From a checkpoint of a small multi-label image tagger: 39.6 epochs.
Rows from block 3, named by matrix and row number. Rows with one number belong to one neuron. Each number is 128 + 32 x the weight over the matrix's rms, rounded and kept within 0 to 255. All counts start at 0. Numbers have three digits each.
# gate: MLP gate (model.blocks.3.mlp.gate.weight, 768x384), inputs 192-287
# fc1: MLP up (model.blocks.3.mlp.fc1.weight, 768x384), inputs 192-287
# fc2: MLP down (model.blocks.3.mlp.fc2.weight, 384x768, transposed), outputs 192-287
gate.653:158145173166101121088167073128126115132159114136120094148134125037143066117142212152107145078142141129136131169110139066122126094108099129167141154132135140098155171154119170151183174101115143128092108131165144168134115147115122131130159129108174120096160114096145136198130097076154170098
fc1.653:141113123136141127087180200144100143054133106102158102086125073132092115144122179162105166092095157066125138178113146132081142171103114109109137117170146161114147178095090086106099105107080144137077078136089149121093125152102107132190077124111161188121082125159111150159074154135131123164
fc2.653:126116145130148119159120090119156121143125104182115099144092107112157132120152082113134109151147111125136115126088120103124108140160079100110084147143102102113123155143127123128100154099135134164117166142167144119144133152119136055120141102106134127173150105122131114116150148151160106101
gate.654:113091101178160161176148153174111091138121180155130087118183170115107156155141075097091069046055112083133061132132119158151103120101131097119100081187114084092093115129175137086064136160141150124116133168108095128090132132086095082084163163138136083165095107134128069112102104144109126167
fc1.654:140109105078108182118109136165097156123132106143118090169148206077158106085099154139115124151108156134128088186103151176066126131142153128141103119163165076113117083128176106154157058113093155108112142099152126127108148142133198153160125131180109073135102113128131123126145170118094091134
fc2.654:074128145150096156144107145136108095081130120124063063131138088156097102114181199117126183123062143163132126110106095140132158125123125064183110111061130145104117131172132124078148211153137125173127119157137109117243183128179058078094164086140127116121122146132083047114133154147145149151
gate.655:112130110208174165208137179157149106118142097109147064159130164124106152138110110129135129176124154135114075154147147098065147117113091131153094119140139111172158112139145075166098095117082119128112168212134139117129126171086102147109042181089144117061052125075142121129081086124138061129
fc1.655:163059181061144124150147136146078130134177150097152141154171133206124138141199136123042145133084110109150147120114172126128126178086092119114123114142142097122126191119111131154101142135086095162187153117109142134120125162082176113129180123135176099086090182138092130126105140181091127187
fc2.655:146110129187063160102059136132188025110150107086160105124165121071125189090028144101109023146097020193174231085193134200136102078076169110176168116139156118077116167141138037128088191119046049199166095194105111187135149101152100112144182086073107154146125120159186180092169122091000075113
gate.656:154109131226104101164102125171167152113088089193104085076057103131121142124131170179050128110123193123084122111120100106148074059105070120113107117179104151139098091104098139145127172176132149138039120118137144148135128159134148119108166155149083117164110097128103157139141162137088117141
fc1.656:075125140152127145103100106137110107119141071084150162172134138166139133141120068119135157118128138141140171169081084096140182180083156146190140097101119184180159137164141139130070153102120137121126104117138105126075159079182135113122167076181136079084129169140147171151142131125141099169
fc2.656:122135119116163146149124144139084134147141136102083140156133126134149115146150137117109104116157105125117104149135129097119111147120154122178153137098113099123108092140106111134131139154151154111147111115112143128113146151117113125076127117125147134123141122117138172118107111108134103124
gate.657:140179150186135109069070178134066121159131122169096090085181165103192136163108118077117152098112181152158125151075030128131103134130139141146083090136130158081097153151148131138070130120147162105097151183133099115146128093110173165188124115156129164082180129214114091174078205150127157099
fc1.657:138111180049143159159173091093225114099138157159105153161079083107148124108071115193117055112125066134145112112200204134173145098082114126168114201128116119161134082055100140076124121172112134132103116126240175179114130170126159111106163084142117083069113117150095105100164114180084102154
fc2.657:112170133134168133144120157127107150135154098133159115151097113121141172168102116113106122103145116104109135115104149128146055158146135130090126144151167112148093131083124129114098105114127122111119108108130135109112133116135118128123143125110161125095177144092111100149067168132101108127
gate.658:137164132137150153153197129137208129126128114116106135199118142179206100166075142148093141100062139126133128084158103176107157113113185137143073120133183118098095185123111121197135146144150079161097065094113141110113100131143111121106146079142125123116130214115149129135092139113083176142
fc1.658:079058104103168111062115149141067128137126158109063156078140130107100154123134167149187140158145098093133116182057121093160045108150107083131110071122107099120087140061160120125181135124066151146115150137143112135090142101149160136146126118128117077153161073118134119143088116154214146171
fc2.658:136113131160141138149172121088096159115148105103166077169114179127091138081114116125137075144137132118152174158080153104160143159152125147099165137124176044153091113114131135118127104106196137160136146117087080178113167067165148095151127179087120101132099042127117052082125146189105168155
gate.659:088127065177133074131199137092164135157140135206173134138145103146176148166138177128138043137139137091113121166151065136140170114170148087071075154110159135106162127097076147103120169119109119131136146175119119115192102151161143143142147104148130112118136133110088167090085123163147142099
fc1.659:110148223149110113091108154122113125126054133122155156122096057102127166155115143130140081120152074132097115116142099125151168167151191111146123162134151185112110155213170115087152107100163163124021123106092110179096110153118127046123143167162139164102150121092134142120108066125104157098
fc2.659:151148041146170121074088124086135077204120154114177093077138123101191129155139106116196159096105169134119094148063100122116166078154100082093120086174119128171125118102087176123090211142123157135140166174104133076090137164140110140133145085102171176125139129175137106181103193112177144101
gate.660:073099085126138107102132122111159165138089165129124083130091069122118084130043154125117122146181157115125176137103152141112100098151144140129130149067080132160073144143118108109094093140150142152124129109127144144125121149048131128107105094113133082140146107152118140117135161141154144131
fc1.660:077133145146100132038132155099136082087163106116135152143128111037139126142058153106133129133085186138138087102140070101118191135124116158137139111199176151095155104128154109079106156130152095171100090109138161140097171129166144163182130133106183128150164104123139119134121115141070142125
fc2.660:165235084130171146122130128052170118190163072134127072129171097115083174144134143113038107105126135094183147191117127105175117065107173082187054122127188093180054183095085159036146219157147130113058155201190190116181184111101139115084091106143085145198179160129187152163145078206090135149
gate.661:129173108081158196134167100094125103163113169118103160084130099120149140161097070115108127085101118145117098157094122127122113089144114091146093192170155154133206098138128083112143140129164127125100100138142109093161118165129130143121125120162088123135138145128173097137079163127168151139
fc1.661:109177117111116187123133092103099093081131144162129090103079133144121105141174114111116146124123116172154156175064126109091129031170037175101130197117186133178084151144089117056126114137144109125198142202070104110112115124084117095138138122127141123137064115089149120152101183147151050112
fc2.661:132150142131138146130105167148120132108142075123133117124110118125096133094096102159160097146104123135135164078159121144107109143164155139140163068088115103119123155073132144151121111124075112078129094092101154156152086147154142124119136164100143101134118132159149124135117121131134081124
gate.662:177141166156057077101154127148089112105108095132074145132146197182076123138128094140189110148114196124163121110152118085118086155126143144116198138055117134099098098104107131103111107122149124068118000119109117111142096038132126184122136056200172141163122097142129099138126156131149151148
fc1.662:113118162132108143165099116138105123203107125125143143104109086155154133140138174115121130140119135186057179109138131145123093143142125102112160086098098149198125105128140150165120059116074080109176149130109115133139086086112143111099137148107112086114159131156135121111128129132173124127
fc2.662:108159184117028194190107190116134089159187107135221119131115123172094199151121131082119084166169144159123165116162103166167020073149123087085124145109128176180143121132124082165169161129141220097201178129000151128120101109175094176127158133101037095104129089108035125125133178064153105093
gate.663:086187194116167170126133120112129126126160137116102136103188080106142149121148122162129134074119093150152125174139140117128087075149165124147082153145047133154164058180158151093134114176129151129125067174121130119149145062166131138139119099132128116135138127139144074078182130178081147223
fc1.663:126095162068087131106202108160129108108062161158126092111108170124112137091142109112139075116103170092081142097099131155103166115131161138155172120103164113119095165168154102132115136135083156143135182098120173111062128135106135144174139220137192173109094103113133166112093139133121131025
fc2.663:124125082120131105127071137211135106107118162111136116131135139086095142121110113176115098123118097100083140118094063093107146136100071129164141141191128116152122104122120100178138122161150099151107109200162106149151058104182135023161108137103109141042148189165095150165146120145128181146
gate.664:098143139105090137119060125108142125195132103112164188129200131177186182096129126189178120171133114124131127159124147154126144142152198113157125114162167120147160151091164123128092087117092110133094101158124126122135214106176107121159122120094088061166145167149142132103094105091106112129
fc1.664:103112099164128115119079156139148130178154083134150160169088150102124095159080098155140160161139141164087115142133086038102140045173115139129163148085203113182131150093106168120117116121149088118037144188116065122131182119116125167161094160127127036127187182150096119098141124124097144094
fc2.664:130091143117174093136135099109129107105148134177142111143158145144084137094130076104076131102178129169148134214124104123135146114124113110113173097152136135133107144118117150105173159097173134107113103119103140109132159133149143114136072145124168159144111140098113154082158131154164175126
gate.665:145148158139155091159134170150083117118088106076105179116121140111133144148127139107108099150120127134137132099148170130156149110092083120134129102132184147115117155142058152062121079153086128120112206167161139114137150089092155152158180057086116127144101062120142184113128131134118174099
fc1.665:074087141149120107139124162164091155150115144150101152150096155108107104125094122131178145126111118150114167074097125099150109117089053087137130139126135164090137150118101135119147049143118156124099135149117144148128134073111105138156136081155160169138069141132149159133158109192129116068
fc2.665:128156147159216104164137136131183128059088137163195159057142083168145131068148101149108098097091098080198106109166165143035210075144103165093101111104131155110190120151150180115165180093125166110149086218109178129100190132070181206113105196075123110085098094158115133088104074132034219094
gate.666:144166180109090191156131113123167101118150111154096120130130137172101214081100147075093096110116163165155110131149143093092173119170149156141110086108112112156145156102129151086157184087113100097187140085092116134112141112139142092091100082131163083165179144125139102151119101077145114081
fc1.666:174177205138033180151160187077170120134134106169130204187131111142234100144118130160135154184174157122126088130134080086207099125102135095205128139133128135155109183082063151191142106114151092104098175124073109116177094110146134088107068158100175155118112094063085163079169106128115142103
fc2.666:107123177147149129146149074103147134115108139114109138144122108155114120116090109124105135146114129142129158154113130147132139058107086113130159134112099106142138125099139143143173136134134145131092163147121121118147140133166137070102161110102075134106096138151135135133160080123124154138
gate.667:101128121184102088123126129150115074128096112114132122162139173111060125162102090114117074124131080071068143095137156101073137142099174154108161128114163126077133109192113155075123144138085137110132115141099119187138139085076192155064115150144152170150119131135127123099138082125149110155
fc1.667:072072082107153105130156088186146138142096145143158136124153099099148138081134143076105104109095138147179107054148156136105128067114165136136148159142164170149133130096141168126085151132139153183111153143088098145126178114124148108159098090110123130124115112148088074124162069166151109149
fc2.667:179132157114150133100091152080116128150170128132132145090112101132158153131113112109084104107139125108142154158108126133138143162115094099130122123141113101119138122114098102108113115149136161133084145139123085111122108122115104129144165115147128115131164145161130148140106138100143125133
gate.668:134157204148080151122143177092064144140086177148122059076132156104176150101109202130115099147083079162114131153096142145104126115086109140078118164144133160107123165093130104115168141138125093161139117133168126122115155178107125140016154198136192141133114099116113168105085181184153104089
fc1.668:117147075080128130094076077131140112018136133142181138155109128205128110152159140135178084086102134142166194066064171145146145145176119140091092131170111141151115105108135144144072088157134143113150143151140122107094109124118048147096135095136104075127159138146106089126180173115155133136
fc2.668:155152116128132191105132143121188058081191128178158126152107180116131160137191110121128187151088133153161120156115154124142119082167095145162136081057073086118150168130150154116162161093099052110104121038115151118121086160200176100165173120145103097119163156059134112138162131149101141008
gate.669:118145198056109106119154139092102127113161049154111101130104121126140175159083138208179116106125130154144092139091162056177127122171140105110119189095144093106071144133120114045078125041163144139179111099121161153076167128116044184095084156143103140130131101140089125128108093146088161081
fc1.669:153120130072187091096115122098183128094161102095162158098149131155171159145103170129124164069136091197086180045135120124129154168183182127091120084115150094175177143090145143156168081100158115107114095128151139195116108112195074123134099166153141118132127101120138077138078136181127186125
fc2.669:132147148136128162121150090140129121151113165144116146138169112082143131147137133142156166176114102103102137134071118136093058158153094112116129127135115146145143120133091125170121102156123146121099136161155131069156120144163156126126122139137136124113113111135118126111117165130131135164
gate.670:183150130032180167130188151091163181186103130082115022094094167163136125172146140134140138192117115153182119134155114050152125091109098121126179212171143124093147124140189144178121154160213134117168127157118103202171168067148114113171126134128129149104079153088172109061053104130199133171
fc1.670:112056097103135104161173081233075052089158108141077092169091106084123082153162100105128096167119131131084105115108162169166130160147125114127155135167055173144099143173125132165131106168091086123139100057176149121130109134070134145137117061154172092155142128124205064144165148102163074107
fc2.670:123142241083125179065150116116069230135129145114135198129141092139213089140193140137100134092127146158130176193186096036102085185107135107175139176122105125190099072194151195063116123115118151110143087079085058165131129144121078148103103158093122111113185111131042100141118183102096127159
gate.671:121150158108154149101113113143132135194166094146166134142147180162100132102095123080138126139177109143123158122058136111129116064137192076116153087103153119202153118110098101117086147094064127137106058071115066168173155148071158151153135111123167130139134131080122110088122155126121112122
fc1.671:126123229104140162140141183104122125095167103129135152172122078148117158100076128102123122121139081103121117156136177146138123100151113137120165171133120134126135117202088117086136134155142088118161104118109099069103166113071180157126137118090181135165123193139176118062107134147079141123
fc2.671:111142081199137108157120154138134068141079162169121134059177144096155094171100137113116111175128138126132125144154119121102099062114154147149077139173102156133159135116157120137129090128114121187142113135143113138139127116128121214127180110127131140125074107147105134184146122142136111189
gate.672:172108118230174104134081099095135144139159134115162097154114165165135108128069102106051175123091151154107144109150142172152188139111136062158117119088121121109053142090142154142101143136109123113083131143163113133131151099115160073187128087170118161077087080138101094165158115106203124096
fc1.672:135149137158127168145116117110198186062131126188128159134135106132100096164114082124163086094164127129134097120144111091127092100190174102104069170165101173160091126127131229134146139210161160078115048182141185110117105083112106149137115102170139134097118063096161119125100149071073154160
fc2.672:143053159141194083061078088067128143117108129180092144179167166161101136050114151175073196142186073152158115133112152158106149156134115096159188155136205196122158131145109042139132073124111166107102088049107119208150102134094206170106167106150115109098139129137095155106157078072164166086
gate.673:138123099144123201137091179112080036139097218079146136117128129149120116102126162156114111136104099124097193129085089149114176181026138147155191133168134105132156180138173194158147073127128194195115100110170140112083131129151089128125096127126094129176115126181140127126119160152170118115
fc1.673:151104247165147117148098066137125166131143093165188126109088130132093107114114179165165137064184167145078149084158088181151115194120106135150141144145106116111130136059114141167112147148103074108140120125103053149180145152131148068112148168116161138139106158113108158177133104116084119150
fc2.673:119162090145141150133169149095047133150111192161126142163135125135140180076103125092175131198148107130097163144131155137144178142126155126091130134074141099099137161129119167127130113169087143046151108121149147143100115123117117157082146130156081110177086105145152146103125101098095123132
gate.674:170176137122082179151218117114174132103203115134151161127067126126074173119144163114143087120086095185142095167164150187098121090130139131089201122153122163067095075130123085092164104133119106117067118104079080144159192153117137119101141119131161091101107112145090100183097120172191056093
fc1.674:195106151143136146136174156119112077095132148127172140087075123137103129134098134146063141053116066096113100140118128199163144145132195137130166123068040161087093088080162153070157133151103091128077202154104113171184146170167059101167128225101121120126113105142117149128110149131142144083
fc2.674:081080077070121152147098058127093113218086136115174161136134173189082169144205180074090102120075099071138071164084089115110196077162136092191072121108183090087195156083126243033184102154128130198057107103162102054125145071095109115155108207137121172136098174160124166187102119172235042164